config = dict(
    arch='convnext',
    image_size=32,
    num_classes=4,
    isotropic=False,
    drop_path=0.1,
    patch_size=[2, 2],
    depths=[3, 6, 6],
    kernel_size=3,
    mixing='cutmix',
    epochs=15.8,
    lr_schedule='cosine',
    warmup_steps=240,
)
Rows from block 2 of a small image classifier, named by matrix and row number. Rows with one number belong to one neuron. Each number is 500 + 40 x the weight over its row's rms, rounded and kept within 0 to 999. All counts start at 0. Numbers have three digits each.
Before each neuron's rows are labels from the 100 images, of 14848, where the neuron reaches its highest value: "top examples" is what is common among them. Only what is clearly more common there than usual is listed. The data: rendered made-up planets. In brackets: how many of the 100, against the usual share in percent.
# fc1: MLP up (model.blocks.2.mlp.fc1.weight, 384x96), inputs 0-95
# fc2: MLP down (model.blocks.2.mlp.fc2.weight, 96x384, transposed), outputs 0-95

top examples: cloud-covered world (36 vs 14.5)
fc1.40:460553574533443473521564549549481445516473530535523529519489523467482502481496446433483554488503499438498562546493519525536525495464507432494533498551531519425487565527535482500519470469546511503604471575474475541528522539479497477468481478477465494434473389488567512536456434523446421501
fc2.40:487466551546493465466467494475458418507540540519458438499537529421491480561477473511498479497547543481560520511569534522511519471535463447603492536475552511431544475550495452527429499470602538463527516472420535461505480488470499494490533437512564449538513420550526505538525490551528504532

top examples: lava world (34 vs 14.7)
fc1.209:536491435520456498556493480475475569480516459489535522454547498507465572475472495526554495510516596484555599575465426506459409553521522450532524470448471501464522518489540537491571538428490507503504505536477479458480573543507527528425449524510504501428504529516512467571446461541521511483
fc2.209:443515536439554503503524515441532574482518466478462522538404511460486536497539470588524467520496521579442545527448494483457459492447539498526453393465523509475511519509502554506576517523430502539559482529488471455521473474511491549580534502530502468473508536510520492512517579502400451485

top examples: cracked ice world (34 vs 14.1)
fc1.65:476468495485539470495465543507474430461528568480440526509482554514536479530502480591507476552475496493473459561472459514465569481481513466478511503472554476409489503552429462572487451507507517505486555510571516498522546548509533464620439488539510465406510496492481520513487430589471463524
fc2.65:521528531505526520486415520496499460506505514454534526437533489567570444527569504462485497549587393508566460474463476534498495500536497458451488455485502520501517476581469422481441440455545440510505536451507546491559539535527533529421454537496480503557501535531520542486502483537443526436

top examples: ocean world (38 vs 14.4); lava world (33 vs 14.7)
fc1.3:551460516530474527440478547517494502514503559481527467478563491520481488542480540551468481511497632497488400505486536487527603521492487497495536521504490471500510521549450574572542540497496477495560469530424447453468438551459428525449533533503503467442469509502598496526466486492552511470
fc2.3:484460445432486449467581543444523529531539449506495564532502504508448566505435482528529543471444526492439483557511549461473492497427549527535434444499482582525465552510501551507556551536516514452459531542510440509477461494426534530529532507521491500524548532464467474552501587473442462476

top examples: desert world (36 vs 13.8); lava world (36 vs 14.7)
fc1.239:500494496470477494550472406409471524520511472544502539449510523470438501542500543441477478508449494467505534421519540507526512497593587527419501544439550495474489502485495535454508456474505459539584466466544454473458487462601520537577469492519476551492504549515519525542497573501512451486
fc2.239:502544569542474521504461485527526460486499558436484442420537535453554457565531529524464475584501433489545551450506394467501486499543513463441560488482538506449473440506484487541442480520452504569549514469491549531545521519530451553489466524425531494510468433542501491483471440519497538463

top examples: ocean world (59 vs 14.4)
fc1.329:565470626477524445489502514542525440514509573493471583459517488500473534468511526472545484526471429507530399509529531454500538523532540533513564514518435481475511487541479535426467484504502447407500523466543467475527373479480535530518563518495496556484530519460490515480482505484463489540
fc2.329:514511454425511445408518488514512448563542517524443491446486511476519524478480501537531492545381546469493518538517489533448563505454447439528467508522532555512512498567551556511539506502553539553517523529439504446545462447412401530514525478529537432555528505475471490527479526502482501501

top examples: moons: three (62 vs 24.9); rings (61 vs 33.7)
fc1.229:556533534484456476481513443486544428545533566463528608483480461549423561443511440493503534428521484561475489496474541520554496532538476511537516502515506512449452483494504425499491487482429523486517491500439472535518467487453506470425562531410485450500556487527555533498453486437493571522
fc2.229:488509545440404550428554605510528520557530470515550474484502471520450531464523479496529554424466515494487446546498530499511565448448531505483437452436452567508440579491494483479516524544506480541491568500503438488495517457448440484498475523538475562492502506480451544560473555526467476495

top examples: banded gas giant (68 vs 14.4); full (55 vs 25.3)
fc1.281:530457562528480461560402478467462476496539524517548463506468470507472514503453582495499444482503467530436569447499473466452528465567499593440522484470482556542472499513471501398529460520531541547486573502461468461484510420548550510554484499442529489520551581544516522497489502474520510504
fc2.281:546510540511461489477471521512546456526462515473482490422520524487546495524497569441447454545505525427533445527512478485539469483551530455463553443531595520443530510557503498535480470444570547526460521525478551453566511535497459499511524436399522486476478436564504561494485474550524554439

top examples: crescent (51 vs 24.5)
fc1.165:504524505477530404524538394466469562569500565494530527481493493500422526521461439473562455429511578478480562553482535476479513482451529533564519536452521519454476500474522527501481487462470440473483470444533533496565508522590473495516436540445496512474470491519460441531498479537568456478
fc2.165:507476492584420484529505500480581450500508451455478532460530556500510564504567587490452466405481501514557473538507558454503415507523542486496454475522534503499449466521520501534504426403507478463432495473522483497461519533549544477523546488475511524499545550488497541522488556506453569431

top examples: rings (67 vs 33.7); lava world (35 vs 14.7)
fc1.257:520503573486470531557475397433520502542547498504479522448532468450544561529456497489491524481524412483481481551536453538496502446516427528450476523542473465486459534441498446483495523449528540516517477511483418487612453554481521551512528541441510529490513491505544546576425533507540500532
fc2.257:480566484442481536462520556425462503529507503523520471520509493478494507538456458516519524602483443447487423465540515549495533429501484518470507393484531551530475549511463515463452552519579419518490510544494519487579492537456493560457453500511547480546469495516519550532521543547446471419

top examples: lava world (62 vs 14.7)
fc1.82:573482503420492443526457485413489488490523442486425551524487568463514478505497561577530475531515492514520416573544527516529633510520546549458490522523405501498508470501482502507528483461476471479542486474520443454529448480457496466451533538418477442482483514488510488549533511502456504523
fc2.82:512508432445483536426509536474439472552483514481496559462518492573518577533478462518492508601488460543485532510438420482466516504495494539551431444500518573521511514570485480541495485507480449482536470580506474526534482514481564591439474529492434501540458550521527555501464521553452497530

top examples: polar caps (58 vs 26.6)
fc1.293:596463570481530502638511456443469523431488473459531503505489509507450551477473490485514459459469512516445493478518495519515492521514472570450567499419497442510455511486516581471533455542524482449489559412444473494492453458504466501536520504484513413497523512553496509532455576466484516483
fc2.293:533533549537540496476409472543506455536477495444456497435538529500570460540517581474429425544541470543517498471499473490519487513557487464481594499557572464442495456502495499562464437440532517502521525547469594469543509566508454532459537462462515490538481433516490520471511473510503548497

top examples: rings (65 vs 33.7); lava world (34 vs 14.7)
fc1.189:495555530483481454568516444517491497516577474557488473507519488526522501493518497383474489465493442488431511510459514528516485455547504583460528516537504544551528423516524495441499553446519540454536490549455498436464460499534500565511483551389436480496528528453498470558466499499596511473
fc2.189:530579405473513518513521582478477516515541490473534483450551526515546516559492497521471520605527440459571439540575475496505508477533508523466494472485518545510480503542422446464504477549589391519459529479451481491494480518442472467432467490430519524529473502522531522521451490503451479474

top examples: desert world (35 vs 13.8)
fc1.307:481441499527515494449461528472558570499481517457502522528491498492525473486530550547447566541495532543530450545523486528503542532537497507552455562515464462540461503494464502445507452463544478548496442594445424463447553485433456451441475512578476513474515507463483516453522598441430540502
fc2.307:568411487530495452455540523495528495504561435483574518496458559516479532498489501488467487490465502565577536491488497424537481523502538528564448473499539533443517460564531505548536520480463423442493466508501476550512532514494488588446502418487452456548591503432490511489489497468443561506

top examples: cracked ice world (41 vs 14.1)
fc1.263:480437510488484598461527540463556515511526433464506513506522449500423532483556537535523433554511483491511512508511448464520535541563481561435559480512531584483531524471448449441514449469518550524515488533425504413420552524421524516494467474465553473498422502485530498494500495470477497457
fc2.263:577451523525488479550494537422458570407476523496542497522550479560436527573545512481498508563536439482533480425444463449549467507550511550530577510544552502525511483500496508544479466505527446480508510495476517520552520517550567476429519471470425488474528500476455493523511419529554544472

top examples: ocean world (33 vs 14.4)
fc1.355:481503477534499447560476407480506452538472512506511496458532500447440522536493463594538568563504598542519553504525534563516582548490526505522515457434564521488493501565463490476526565493454498437457532482533437493498486470481539538503529471520490547461530555461548493468503429540540440486
fc2.355:454501477499500501510474529538514489573476562441480525433481508495575468517586484524539521509451478445553514557510416526520583543468552528459551443475518472524522484491501541436526501496546511571538539480453553495528545489473531476479534474463466515546512554511491406573515541498477436408

top examples: glowing rim (67 vs 40.1); ocean world (55 vs 14.4)
fc1.215:562451548480532526490466522566532516513523506511467493489544490427488499565533548476559493481468547484484397452523501527578471509481536523437525510530497461476487481531419504443430532481532496437573508527504471481502485456396514513557567522544537587484438487469483481487458574478521489550
fc2.215:536459475430522465404512434559466433547512490533476467556487480499475521509443458526562533511447539451470565504464540508477552524421500483573470503505497524500520537584547521485549521548520553545527463566472500513510502446389450508486482500520500425527557468455470475492502499476559495467

top examples: lava world (36 vs 14.7)
fc1.323:463466372558504460502458532475480518540517547514475470485517518552497513500507540523470480533513634506528366520465516512501414489454512535551509471499529491520545552499411525516513520532493488459578438483486464461475487496502490509476471485515515461550525528496520502524499431535590549507
fc2.323:459486450447463470442539515556524468544545532550506483527451459503453511493471479534577555459422563491479548546489556543456530528433510456546417450450461498561502546498493503503526549537522556537502532501458472511484502405433409490554523520573524492508526541497471488534490512534513466455

top examples: lava world (49 vs 14.7); desert world (42 vs 13.8)
fc1.246:448578558556498521555534525527456548417465447502551532492513535520491541518487545498504492474490510444499500515499467549546382513554542505513465502465494462462506427478508525492523549425490448550563505558468571509471601478491520515506443480572446497435521512520484526544493526536440539487
fc2.246:478497464419475448457523571429535545514524555479517557565458471439498577471464483559489530448390529519449471498485543501426539519484561524589496486455462506465495506526462546501542551526435531524470559534507450508501434470450525447519516503491517510533532491524530460545511528469497436488

top examples: polar caps (57 vs 26.6)
fc1.350:505596558515477448572509493555484468573498464542548501453517535446472491485512493448539591392533561500443561461507481515453468519506522524458523438510554497527512505459504599463455496466531425432484514451518536462572504526535458479504486533496470490466494515451470510475528503446519458494
fc2.350:503523541592492477503485538505511486454481520478487485443545540421574456519498561513461472493473565498566516553606562533471482514550548502541483522506530441484476429495455453525462470449498498564491517447499530455455469567478464478494507486469601488524515489446558421469489495522428511521

top examples: cracked ice world (35 vs 14.1)
fc1.206:465538514584526566551541520503495515492519463460487518462500528449474517481511555512475440529487584408451437496493569539498447510551533466489518559481487476484445507593496531565434482505525533458533498500459477427514511519455518441542501455519455565434469420433526488470487472479519444526
fc2.206:496452457437499500442543485520470504519525541548547500554438515533378505482480429506515563451496505478434527530431557519491538453375515478569487515485438505558507552491487530450504521536554544464517536507536499523487504460463520433534490535574500516454505531504481507561550521479499437501

top examples: polar caps (66 vs 26.6); gibbous (53 vs 25.4)
fc1.34:485584614494467541595490496524546452565511445534562509497474512413445534506542472489436462451506544463491558475485515444487504451494585566476523454497513564543472490526521523433466500464534469504469508498514506469505424461512509515477562507531420518558472511480505497482462511439497544522
fc2.34:496459523542490518488456524576510524518461512463499411434516478512588404492493503461489448538536517526541549480490409497483496570581496495471559537504503400525495463523529447462458540539518558594536525488446522546545522463539474489445475524504494471474469484495490422487508426517512498495

top examples: glowing rim (93 vs 40.1); lava world (49 vs 14.7)
fc1.214:498572459461534501520460506477511521514454548488537478523494499542489515516496505501482541527522429478513649481489485490496447527483498453462456519487536532478492506484547463554465508471511502493375508495547549542488635484491538484494446481498446586509528464475461442511482586478428482491
fc2.214:510452446426520464462507486507510501552551497493417487494499480480535512524477476560574518531420563519486595541487428507430526567508503479532453500508500483539499532562578552511533502533481568550525466545473448479526499485418456567506520457493476449522568526457439443501478531464484490461

top examples: glowing rim (83 vs 40.1); lava world (44 vs 14.7); desert world (41 vs 13.8)
fc1.62:539413524519501591533470485471520466537473491505475483492495506562433543521468520524478478506542488532525514488516490509486452506482535533546536545541510465401539496525483478523325505530540495503519521532467509589487463493542565539532505447486456407490524555518454513489469498484460567534
fc2.62:465476423499541503600578506400479585430500480500550498563481485547486547494475454518550520458543479521463538491455540481452469528496527564515446487468452470535543532448473480455511506540436488448511496473536452522480492502539597498493480511516470502445487605467468481541555482491486471493

top examples: glowing rim (67 vs 40.1); crescent (61 vs 24.5)
fc1.60:511468511510475440455374443441444512579505534507545498527467493522516527474434563602529456523530514527483491503510517476438513467568536579449483523456446514525487503491467470458487507478530529543466526531498511436477534422512519510580422500538501515474526592471513512502495486459518519557
fc2.60:511556519548487511489462475541530482503474479455501538457508474438581527528485569458482459661480512475560479521527450499517467489558517493440511409524574512461487472532506482517452509486488505509468426509463528513546486504506463539532506463410540513534499439543581519460450494534497549461

top examples: cratered rock (60 vs 14.1); full (54 vs 25.3)
fc1.268:564498490456421495437525456541518502424502487481475509529465530486473532457556534569462489526454483555474526534528534502474524531470470523496454477483438529509497498529477454482488413519535547527579482620432504527447503437443507532508500473592548439468480480504426530529509447508485442471
fc2.268:569454497473507451471506474532532543449501446491489489463565562532556548458494505470462539553517499525565512522472406445533463545536508561522458494444483576463494480520538520503497464500425451485465458497473487502439550540481558507472515449403423509520512467483420485535410494523486534516

top examples: rings (60 vs 33.7)
fc1.291:577469600468534485520451519509462516445532467489544468522495534499515481513560480507451439530456515482484461465556445469451548568523508578490490528467486529449530428487465524566524464528488541516517515480442524446443508518461440576486521510556432431570471485477491508520437567460520462459
fc2.291:540514509474527486477510508468521499449516568508550422447561536517551518595535514531484451556500538553578517406447470451476454486529531557519505503457582501447509485516486499496497479520431443529500540535484535494543491504487548504429493459441455437542550555463494506555435474533523566508

top examples: moons: three (67 vs 24.9)
fc1.286:476485458512470520570561559520491457544563481505480548502460514510495581482481531433463576392453510443519502476514474522489525451461440526511538498481511531413458450470458491565524496526560572485474449477435479473519475510458465496457537540537466513466573520493513538461444484407486511518
fc2.286:449517511516485548473422527487439460505539449495546446546533493411495522525452540489501472469467431494529519442534597490519494483465492468574499539440552550484513433509446412513451575453491488533544473504505554505515532500471449484456489486542527440573506515550588522478528502514458467512

top examples: crescent (53 vs 24.5)
fc1.340:479544535505498510555519534502545512562516463548513492475506534423524540451561480419502526419510483440519520535460509491476519523461463504538575488478494449486467401505457542525456452432558511472529486523533487499554507508513501444466521542529475575506452520451561518458484517383471497592
fc2.340:479446509559501485469459471565479499478533461510481416520472543449543495526473532489463445476453538499552552499540533521485510548519531469580523590535561474429495432490536520525461542442507552527544445517513569470454489465436441427452499478509578459503529471497546446451493475540507518554

top examples: polar caps (55 vs 26.6)
fc1.261:472470551499498561518482474410461481434491430520491435457555492459477551509529483430480457508514529443460472450549476450536483563459536494414510497517533505456507532527558506539450547525547532500531456501426442423511509523493447568467517473493486421505541483469516498504419551524555452512
fc2.261:548545463481545543461507548476517536459501551451551411518491533515495478575559461490466484595511461538475445383463489482519452467520454498502507476541571472473419447531506484510447520486440394511547491514515542461503518564480496577497520488471479469529504544504512545555507468472483481524

top examples: crescent (58 vs 24.5)
fc1.313:512555465518550431528520406544540568516498491500520527507487499534430490539481425486531513440515567423429546545551513485459474520496543481596506482448494501445522508528573545561496549501488485460487469467545521476549512486586479520532460484462468515463533430508445454523525477580517482515
fc2.313:492476427522468448563532546440530512461539487488485529494534551536485533506555548464473486466477491526515414558510584463502440477488552496513484451500538472527487481528455489574497461428554494392456551453532496521486467554551525465471533522493505491526544576465498480564527575496433558473

top examples: rings (64 vs 33.7)
fc1.14:498565523530524472488539504558459450504509441535466492491536505470448480553495514496552464432479507549521486532498485497549542511548596408487481480496522541562521471523495504512553514491441456445528479463527580359473490438547492495482467465522466513425446510522536478512455512561508449563
fc2.14:477489471537469503552527586446492580453529469527582497519467568529461511544527519439478504419496498506514441550511552459554460496480609520558492449477464495517474507476469472488540505484476445478423532481538436584450505517515557439451514516548472553496487539499511506535503511486423455511

top examples: lava world (50 vs 14.7)
fc1.52:583452491503536526463476450456538447440481488518473445508526500515484536580510532472467551568516506533513427481481567512536560552481487541422526541512470559506539481508515528536567486465469446441516495468551507504447495474528483520516524482394426496443484459467520477551441522573465568507
fc2.52:498457467514563478446448524462529432485456527472542465486537515489486523493477536550530561567499486550536557403484432450470503558563494470516489468438545508516525455561521439525449495511419423549531437465518515472490571514487531515489558482427495465511503519517514532538532489527593462484

top examples: ocean world (79 vs 14.4); glowing rim (71 vs 40.1)
fc1.245:474560546532548394483470516509472505522558507520542508479516500511537492587521542500568472431419523497573451476490494537556476493557467453502533483465447539534494499505500460510640514476472487542475461464494550425510493511539414461504476521496503555512503526496533513486434510538575526467
fc2.245:529468479527467553564506516435552540407492534533569511559436509511435549525488466531550497433529512539496541528475549463526476484438492509491439472412464481473487546497505441487557545501413466463477497461557450559496504515557578471510517532518429491495469566545507505525496451478447484507

top examples: polar caps (54 vs 26.6); half lit (53 vs 24.8)
fc1.128:463543359513505508582488558499501481608478411485541443476472540484476499447468528473489510460520583494535490523468530508473407468500533483548492499537588506531472595492475513404466502535495520481501548555498471493466527481507518453486481489486471508518548564516492533523504512461523488471
fc2.128:505500559455495552461473523600516481507550497471520455528478476413523522519508529448552459512437531503511525518526497587486539523492496431534490432427516493434527460534540455507511552535549548523524468482437523473556454448417471440507514473479566486543491463491557462451469449556542532464

top examples: rings (78 vs 33.7); cracked ice world (45 vs 14.1)
fc1.260:520448457500517600536480540551511449482496497478449551496475518543406505488536526518530481443459547476439527506535522530480534521517598499470526471462481547389481486568494477592440464519489455477553505562527450478491537508500542435527481484511500490408449476524521474531510462553458496527
fc2.260:533486438499445516500573542441471545494551492516578490510519520552446533491510479487479553514528500494477441531511512453527482477499533521460562426542447575555484553502470500427494498534553455447459567475508489506519521563481544453444441540527446540463503569505475529579452521464438500426

top examples: crescent (71 vs 24.5)
fc1.368:499437445571518465463401465452483473578501554534514568489498494492498519517447567497492512535547480457419442493531480479468523463572514561480542510468474485508449414528411503472482503495502469527448494521537526470516564494507485567542472502509516522446523560490544501536494544528456487609
fc2.368:471564545554505521517437489528530473471486462431482529433541510458593485500518566460471449603517484536539460503556456515537489478557475464445528436520569510465492448504502453523461478440502486477473465486486547497574486504535469544482529477416530510581467449550546531486499500535483550444

top examples: ocean world (53 vs 14.4)
fc1.116:504482513523538535535477521514479448468481475531532512526438515522465534494509523532535531539485548476451530463466550537538514519518500525504513500452446605547471533548488502523362637479428505444521494467473495487477512526461556434456493435481511503451431439509542482461513531510491570467
fc2.116:466473476521564536520487514438408562469567523534524471544467514523499496530485447508578524539530445512454513466457499531483481482499502534565497430426507415511500494501491462427515508532478461466556520479560481553528511489543563482433491551499444458534471551505503400547580467467487462471

top examples: lava world (53 vs 14.7)
fc1.153:486448454506441478514439514484481483521478554469531485497486516498492502496498520503481544515493566537536389518481487493553438496507474504433530510559484472523472551518416560565541550498539471464643446477434485565494402472486475556458506520450457478532486484515568500466467475501520486538
fc2.153:409539492501434464487526500454554507469566504473491527497461490473482589502476518536474505530408579535471496556528489528435489478460482471483441397499477492548455490452481558512556544490524566501488476460487493459496443445478511539560552506488538535524557547503484505513530547484444479395

top examples: glowing rim (85 vs 40.1); desert world (45 vs 13.8); lava world (45 vs 14.7)
fc1.317:514453497515477567543486473447492479534491467492508561526420478547414548519539506491516461539501516511459524514496521429446500474460496576506498524508513467451469478536486518514344567441550484527563533501484495587485531444494518525521475489483465470611528522445451481502515488487471548532
fc2.317:498443442498504544581546538444481560420503533517571491564458496554449506528488415517541552463539472510488533459438534503478466491439520549519477469454448463540516510471473452449534532545463457476536512458546442563482510483537580475480470545543469506465501577476501463525536453456498452521

top examples: ocean world (34 vs 14.4)
fc1.360:519474584485479450451483550517491521461551533430541512512436514488521534480510435495551584411459451516513541505521595552486562498478515510529488555500470542464482528543452492522374514508541574478546484514487488531478513497505509490605517500425517532509524460562525498488509537540487536525
fc2.360:505494542538497499549472520465492565384557547542490472524531506462493511561485453517574535477439511450492482450492545484502447448483500517564484477446499505527575443528438507531531556531541459499526509446539494523468482552497588462475470564561504420520479546521575455512513486534451443475

top examples: ocean world (77 vs 14.4)
fc1.212:459465442493470447484470554515479484595498535463506497492513454444525533467501552558492478543589496556446452598530495474489504440523492515549500568537468502485480487542409460465447451468428523536480494508494511462494561497383530527517501534537489541517493570449511528462491509473447533528
fc2.212:553519493534474435492458519542565459514462529426490550463510536518532468491525580467391474535564499510550460534465471460538468499529494467454475436535553529477509488505471507553469423414508497480404508561532510451537511515565479530503535448461518529463503503493493516490460510497461611469

top examples: glowing rim (85 vs 40.1); desert world (58 vs 13.8)
fc1.95:542514458449487520580534425476537435519491474526549528516580435516517493541477552500502428529560529519542529516508430476489426519532532492546534492464521469483514508535541459485365531488521516512550533505468481426550529509469526577454499446506532424491538530467447515472480521509533449538
fc2.95:417495482484524546555514557440510532463542564508554501544488520492493494518505410600522516498534438527442559532492518473434460462430517547517439467455462467522486491483503484487544503544453448530537527466535453550471487471525580513482483502504446477490460563470548455539509556501441407506

top examples: lava world (44 vs 14.7)
fc1.342:453554548567463515548436489486549422571511486523575463492474514478459464478485515466502507492499468506486514506539515483492472454533518529472493481483533479484447482456547458489519511412515519522439464492567578614544566457452448486498448529443455536464456505557460446563512480520534574520
fc2.342:472479474457455466502586552463520539498516488531536488542446463522459538534409453520521598481411553485451510514513528493425456499430518530534417435481483501538538512478481548453540583606453528505474459461488453508494485500454543509571510496542521506464537533498506490495512465484478457488

top examples: polar caps (55 vs 26.6)
fc1.228:503529503519422573550457455516469502525530517524539540535471498430540502555504572517540468525460536473558489487490446541470505518503568444522507436493544542539547563460465583464546495464470457492590492536545490542476429501484500474473462445498445543511467538436480476516535496523460398464
fc2.228:501496570551443545524487562512575518444545558538487485495484527397586482531473555502474484504493510571566516513524497551494534491508547445505492453440499508471519464523485498542441497454437527508499522501423535459457509448475495533481578475512492525562458451489524423534449542559420495513

top examples: cloud-covered world (38 vs 14.5)
fc1.199:440566428494443467540570451502438542488574553479479540447533487475451571454593499481522502442450504491573489524540558556495543490515467525450504472493510514445479482529489458534500460518577521485490483496502439495510494497425428506435508570503485466526523432551568494508513518496475533546
fc2.199:490510561585492525462420547551553489487489519476502482479558547469513435569556552472477474447501461518588450484525543500525527461524536510491554513495564493468464414465462416534439491450492459530503528491542562501490534520528445474452462510500525561513448440546526529464471465523520579504

top examples: lava world (63 vs 14.7)
fc1.344:532491492470509535509513416421569506470448527446556465539486499505447479490541447491529469578455447498517590462533546573524565507520517451440449462454483528519445475519458475604496531526478541482493433535474537467472529494512498573505548441491532499562530488528528548498472548463485476549
fc2.344:540517518451523472481507498476490489523505540413507499426514521529587490516545460536501539589525469525510513416459403528465485533529468478494490369459536494465514550553503505489497535536454471540503507481510481520542555537526466575461470521404440482534536482548454485550502456517534491452

top examples: rings (65 vs 33.7); lava world (35 vs 14.7)
fc1.75:499462477533459530533440491490504523504504447481531447468523510536527527537479535516532546433497503521482418452477477471546548435457485461443464515486466464469504485543422523502555512433498478514594462470430538572515431472415411541511565537504531505435533536490501492549518508446542553539
fc2.75:471488441424508487484487509424454498519512515547469460552466545507442526531429521557555511492481545462456535471494590499457477448462539474571512377475507529526520533537526541514570558541537505495500538512509454471547485507385511461472486505539503460543544566499471472543497488506503435482

top examples: rings (94 vs 33.7)
fc1.159:555424404503472479469473431435518421572479530545504506512520506500496541513483520490480519540529419499519511545548471487532563497607492540454482521507457563539498433559531456496521541458519466520487505547478495439509458430486524542505470552469429513465472559472458532551536559492472535483
fc2.159:564480485474435474479507535494534500572517504436538551454490511482585539533468527487494512643507535493554471566477420461499475470501515472481505458505506535476494497548519485475504441559564482465512514519451507494554513511473512590504480476367468521537481469534476487525465520468510559434